A small model that answers yes/no questions on an image's attributes, trained from scratch.
Model: 4.45M parameters, 32-pixel images, encoder norm batchnorm, encoder activation silu, encoder depths [4, 4, 4], encoder widths [16, 32, 64], fusion encoder width 256, fusion encoder layers 8, fusion encoder norm layernorm.
Training: normuon at rate 0.02, 9400 steps, batches of 64.
Data: trained on cartoon faces, 5.9 epochs.
Rows from block 5 of the fusion encoder, named by matrix and row number. Rows with one number belong to one attention dimension. Each number is 50 + 15 x the weight over its row's rms, rounded and kept within 0 to 99. All counts start at 0. After the name is the row's rms in percent of the matrix's.
# v: attention query, key and value (stacked) (fusion_encoder.blocks.5.attn.qkv.weight, 720x256, the v third), inputs 0-127
# proj: attention output (fusion_encoder.blocks.5.attn.proj.weight, 256x240, transposed), outputs 0-127
v.123 100:34 49 50 72 51 43 36 38 64 45 69 26 69 54 83 58 68 25 46 38 44 45 52 25 51 66 43 41 52 44 35 67 27 71 48 30 44 37 51 47 54 52 45 57 58 53 66 62 63 36 38 41 33 58 66 41 62 59 35 55 30 65 51 30 37 65 57 51 28 64 57 36 50 34 48 52 67 60 49 54 47 28 58 39 41 22 46 37 38 45 58 10 68 58 46 45 52 55 46 52 48 44 57 55 52 57 71 51 49 31 62 25 71 66 28 64 38 57 53 62 47 56 20 49 42 58 42 57
v.124 110:63 43 64 31 55 52 53 47 51 41 42 62 51 68 37 55 45 44 43 65 35 44 48 79 34 59 67 67 43 17 41 17 41 26 35 50 63 40 61 22 27 60 48 45 46 37 55 39 48 59 46 44 52 25 62 50 66 50 76 47 62 59 56 60 32 33 26 35 70 54 27 63 66 36 40 44 49 66 63 70 52 15 32 80 35 45 32 68 46 58 47 52 40 54 25 56 49 42 47 55 73 48 20 42 41 51 22 55 57 42 56 80 36 49 29 48 74 26 62 35 45 67 77 36 50 26 75 42
v.125 099:28 53 40 58 43 55 32 69 67 49 43 39 75 54 79 34 75 67 49 31 26 57 47 51 63 91 34 46 48 48 34 48 45 50 65 24 50 43 55 45 58 30 66 40 45 55 87 50 73 49 36 57 27 43 77 49 53 69 18 47 43 19 56 41 29 75 45 55 32 36 30 27 53 41 52 57 48 46 34 88 36 44 57 73 38 36 58 59 67 42 49 22 51 38 43 53 60 50 41 35 68 56 60 66 74 48 58 44 42 37 52 47 53 44 47 82 19 44 16 73 39 44 49 64 38 61 60 52
v.126 097:57 70 79 43 46 93 31 49 58 96 06 35 30 62 39 31 43 30 55 64 37 63 71 44 44 48 57 56 41 50 54 56 48 32 33 59 59 33 82 63 34 47 63 33 64 57 48 61 53 69 34 42 72 50 54 46 40 38 69 55 29 78 48 22 44 62 43 66 65 50 31 23 63 74 66 71 45 30 75 55 52 20 43 41 57 44 37 41 67 58 29 46 17 52 50 79 44 30 46 48 33 37 61 35 68 58 69 60 65 49 47 52 40 36 54 77 51 53 37 44 47 73 69 76 63 66 37 69
v.127 096:60 56 33 30 37 19 33 47 31 43 51 57 69 61 32 62 41 69 31 44 40 59 46 44 62 54 32 53 65 53 60 47 50 44 69 60 50 62 43 26 47 54 57 48 46 55 40 39 46 63 81 56 59 51 42 42 50 42 15 26 45 56 64 49 65 51 49 74 55 52 57 46 46 44 53 30 11 68 31 29 52 79 59 51 55 48 17 50 58 28 27 61 48 69 62 45 44 72 34 34 36 50 54 60 40 48 75 50 56 62 24 61 73 63 52 27 72 28 45 60 99 37 48 41 49 50 50 52
v.128 097:70 27 50 74 30 37 76 71 57 67 25 66 26 37 45 60 58 37 52 64 36 39 44 53 55 40 59 65 20 64 44 54 63 59 72 44 48 58 63 44 61 60 35 24 28 41 60 53 68 38 62 53 49 42 32 84 53 53 56 30 74 38 73 66 24 24 49 49 55 37 08 75 68 60 65 49 70 34 59 40 49 57 49 72 65 47 24 28 52 59 58 50 45 35 37 33 55 46 35 52 65 34 57 38 28 65 47 27 56 31 49 55 29 48 60 42 33 50 25 52 49 72 86 45 71 24 43 41
v.129 088:30 23 67 65 76 63 38 33 49 54 62 56 49 41 33 49 63 32 47 55 60 73 43 45 66 44 61 71 48 72 43 50 41 38 27 58 36 52 52 73 40 42 47 62 60 44 53 64 68 26 14 51 60 53 76 50 52 51 65 43 73 00 50 56 48 69 54 36 74 40 32 46 55 53 46 50 54 36 68 74 50 58 56 62 46 21 83 32 43 37 51 45 56 80 69 42 62 19 56 27 78 68 52 62 64 54 48 48 75 44 42 56 15 38 62 44 43 59 29 40 22 35 45 44 46 44 62 21
v.130 089:81 43 26 39 59 23 49 56 37 43 51 52 40 45 42 46 50 53 54 66 48 33 35 57 61 35 30 46 60 38 57 49 60 58 37 67 52 72 41 35 78 80 41 31 41 45 23 39 50 52 65 51 64 40 39 71 42 39 53 28 57 51 32 62 54 70 64 15 48 45 50 73 25 72 51 52 55 43 75 45 53 78 40 46 65 65 24 43 38 55 75 77 32 58 71 38 42 63 41 63 64 38 74 40 42 61 31 53 48 76 39 42 51 50 76 25 35 63 58 45 69 41 66 48 44 33 54 28
v.131 095:14 45 43 25 53 22 40 41 65 46 74 18 60 54 83 40 45 69 40 50 59 60 51 51 52 84 65 38 57 31 45 40 45 72 64 60 51 30 45 51 41 65 31 66 63 41 27 56 45 67 31 42 56 65 54 39 52 61 63 67 26 57 38 59 53 41 78 31 40 49 73 57 21 40 50 45 59 54 58 39 44 73 43 47 57 68 70 86 65 52 51 46 70 60 53 46 55 58 53 46 49 56 31 56 70 40 38 61 50 72 51 61 68 67 28 62 57 66 89 28 31 20 41 31 41 57 46 73
v.132 084:56 61 65 41 43 57 40 45 36 39 42 48 75 54 55 37 33 24 72 64 54 20 54 45 37 24 35 34 49 48 48 57 45 39 50 46 60 46 14 72 90 36 38 64 48 73 57 45 48 41 37 48 38 50 63 52 49 46 57 51 52 56 52 56 46 81 57 40 46 51 58 36 68 61 53 46 74 59 53 64 54 14 71 50 43 68 46 31 31 75 63 43 27 56 51 13 45 65 58 50 51 55 70 39 37 48 55 65 51 50 67 33 61 40 60 54 15 52 79 41 60 44 78 69 29 56 42 41
v.133 101:49 58 29 38 51 33 47 52 51 31 61 57 67 43 49 63 73 73 70 34 53 50 57 39 54 61 42 35 29 63 65 54 51 75 70 45 58 64 61 64 83 50 27 22 52 52 45 49 52 51 59 86 38 48 61 47 57 76 24 18 20 52 43 56 67 52 59 32 52 42 70 42 59 55 76 53 68 41 42 41 40 66 36 56 53 75 23 52 62 41 53 86 32 47 67 08 49 84 64 36 51 67 83 64 72 62 46 54 33 48 50 33 60 42 54 30 30 68 32 39 58 38 51 61 33 75 50 41
v.134 092:51 18 36 42 71 38 41 70 55 17 58 50 36 44 47 53 16 56 43 26 65 30 34 55 63 49 33 39 66 33 47 38 67 49 27 60 61 47 17 31 43 66 56 73 45 57 53 48 40 53 42 47 44 50 76 52 33 42 20 72 44 31 64 58 62 80 76 42 52 22 67 71 37 45 30 57 40 63 50 75 56 80 60 61 48 69 64 53 57 42 49 62 69 57 74 35 42 49 46 17 73 75 75 50 44 34 28 47 51 71 52 34 36 52 56 53 64 47 66 49 34 26 35 41 25 45 72 71
proj.123 092:40 44 57 33 40 53 62 26 63 51 31 74 32 54 38 49 25 79 51 50 29 48 76 61 39 40 60 47 37 37 52 44 55 62 83 84 40 19 41 73 39 45 52 49 26 44 31 44 34 35 28 67 59 67 57 51 68 54 57 65 67 22 43 44 62 26 67 33 34 62 28 72 72 36 64 37 92 43 67 34 67 56 39 67 45 59 78 66 67 54 31 48 51 66 57 58 68 33 37 63 77 44 35 44 73 42 41 52 48 75 39 38 53 61 66 40 47 55 39 58 13 48 62 48 59 53 22 55
proj.124 114:69 73 42 50 48 36 37 48 37 40 68 62 54 43 58 64 39 49 50 59 71 60 52 21 65 61 54 40 72 74 20 75 68 27 26 29 27 70 54 56 46 41 51 55 40 28 50 59 63 55 68 45 55 54 42 36 35 63 27 47 42 60 31 54 41 45 40 72 51 55 61 44 43 70 37 38 29 49 53 43 30 78 60 51 64 65 34 46 53 40 70 49 45 60 76 62 39 61 56 37 32 75 18 64 49 64 57 55 42 40 41 91 49 25 36 33 47 53 57 71 60 29 33 56 56 35 77 62
proj.125 088:53 33 70 79 56 50 64 34 77 46 47 20 36 49 29 50 40 54 44 57 43 29 78 76 45 32 38 67 49 30 42 34 65 56 63 85 65 53 41 58 57 64 29 57 65 52 41 67 30 22 33 53 40 35 31 52 30 47 62 65 50 49 60 42 65 31 63 50 31 49 59 80 51 35 63 64 46 73 54 55 67 66 67 43 37 33 69 36 43 48 40 60 39 57 56 58 44 64 62 57 49 29 45 44 36 34 57 62 70 64 58 13 48 79 57 37 44 33 13 39 13 52 38 21 44 63 26 48
proj.126 102:54 38 31 50 30 34 44 60 62 29 79 59 73 44 90 59 76 54 70 60 61 31 44 30 48 46 65 47 58 35 32 56 34 60 49 69 29 47 64 35 56 54 57 37 31 24 64 35 23 49 71 34 35 59 33 44 81 56 52 47 57 32 68 52 70 38 25 71 56 59 42 57 41 33 49 29 61 66 47 43 43 45 59 58 75 50 44 33 52 26 62 35 39 64 48 39 48 57 39 61 53 39 42 71 43 39 39 57 53 58 72 31 46 66 41 23 55 67 82 57 52 74 20 50 17 41 62 61
proj.127 100:32 51 60 66 37 77 48 78 51 68 30 42 52 34 67 63 66 20 47 53 47 58 48 38 44 52 69 57 25 63 62 44 35 46 47 60 62 64 65 38 43 36 46 54 56 71 85 65 65 42 39 34 39 33 68 45 29 56 66 69 47 68 56 60 40 81 50 48 38 29 73 31 49 45 44 67 37 38 50 60 46 33 50 37 42 28 48 39 40 76 57 21 64 17 56 23 69 44 61 20 54 27 52 43 37 32 33 44 37 26 61 56 53 08 46 58 31 61 63 45 51 47 47 64 44 55 33 45
proj.128 098:70 33 42 66 67 68 31 46 36 41 54 08 60 59 51 21 56 45 43 47 52 64 50 59 43 39 41 46 63 26 42 44 53 31 15 52 72 55 31 29 64 43 63 46 62 42 69 38 50 52 55 35 57 69 55 38 42 59 38 52 37 41 51 25 47 52 43 47 71 51 73 42 24 61 65 52 30 67 37 62 59 47 66 50 51 61 77 08 35 49 35 74 59 44 47 58 26 36 81 41 38 63 54 73 56 41 49 82 76 64 56 55 60 40 16 83 60 46 68 31 55 47 52 28 50 93 76 49
proj.129 082:64 56 74 70 50 45 66 49 48 60 58 29 75 43 39 26 22 51 81 36 47 20 56 79 53 37 23 40 54 56 34 47 63 60 64 36 52 54 55 50 53 54 55 56 48 49 36 56 39 57 53 75 49 38 41 64 82 43 52 64 26 74 39 58 52 23 39 32 36 62 57 73 23 78 45 24 41 78 31 31 40 48 58 50 56 78 26 61 53 56 55 81 44 42 45 49 33 67 60 62 54 41 38 43 60 57 67 56 19 27 16 36 44 69 34 59 61 26 43 50 43 46 55 54 73 69 72 78
proj.130 088:28 48 61 64 87 92 44 77 32 69 41 14 66 45 57 59 66 70 45 29 79 56 33 38 35 39 68 64 58 82 63 51 73 23 71 31 64 37 50 59 47 52 53 58 57 70 78 74 66 76 43 53 24 43 62 48 39 39 50 52 33 47 51 44 50 67 26 68 75 44 66 23 58 39 70 77 28 53 12 57 32 44 51 61 53 48 47 54 64 64 35 68 52 13 48 38 61 49 69 24 21 72 64 48 17 24 37 39 49 31 66 45 48 23 42 68 58 32 36 40 35 61 56 43 37 71 49 56
proj.131 112:34 54 54 43 59 62 56 48 40 69 35 87 40 60 32 50 09 50 34 29 32 23 57 61 51 48 59 67 50 59 58 64 53 48 67 51 39 50 47 82 50 52 64 55 29 58 29 39 51 24 43 76 29 62 62 53 54 58 26 56 51 26 47 49 34 54 54 47 39 55 28 47 78 36 45 61 50 34 70 45 73 58 37 61 38 55 49 82 59 53 35 26 50 74 53 54 56 47 27 58 64 76 43 44 51 63 42 33 30 55 37 55 38 47 74 36 34 51 15 69 37 54 59 56 54 29 49 41
proj.132 073:78 40 39 47 70 47 63 52 51 40 57 30 42 45 45 57 75 69 60 55 86 60 57 58 55 27 42 50 72 50 58 42 67 56 47 45 60 46 63 50 41 55 29 51 57 76 69 57 48 78 79 46 56 40 27 62 63 50 63 38 46 36 56 55 61 29 31 45 74 60 61 58 30 63 42 51 25 42 47 41 48 39 52 36 66 47 45 40 63 46 48 72 47 15 49 58 69 32 53 43 18 40 53 28 39 44 34 46 58 56 71 10 57 58 43 48 68 37 47 33 49 43 36 62 55 62 51 66
proj.133 097:44 40 63 70 76 59 61 78 34 78 17 16 14 43 56 15 45 64 35 43 61 37 44 57 46 24 46 57 77 46 65 42 67 36 51 55 88 57 69 42 58 52 57 57 43 55 58 60 62 60 66 31 47 58 73 60 35 39 33 60 76 34 49 34 46 79 51 55 23 52 43 59 44 31 50 68 20 42 41 35 35 26 65 54 33 40 57 26 58 64 49 41 66 37 42 78 71 20 64 61 36 54 50 26 58 21 44 45 68 73 69 28 50 45 67 65 50 41 27 42 43 61 46 48 71 48 47 55
proj.134 091:25 80 79 67 65 70 60 58 52 74 38 36 64 35 27 18 40 38 44 46 37 41 59 61 39 39 59 62 59 65 66 53 65 49 73 41 36 31 41 67 43 41 37 54 72 77 33 45 64 40 46 48 01 20 44 50 64 51 74 48 48 59 43 54 39 39 41 36 45 57 60 27 58 31 37 63 53 28 57 49 40 54 33 47 16 49 44 75 52 65 62 43 28 45 26 36 55 43 42 60 43 67 47 32 41 55 63 35 44 37 27 61 20 37 59 46 29 44 20 47 47 38 80 51 35 58 46 33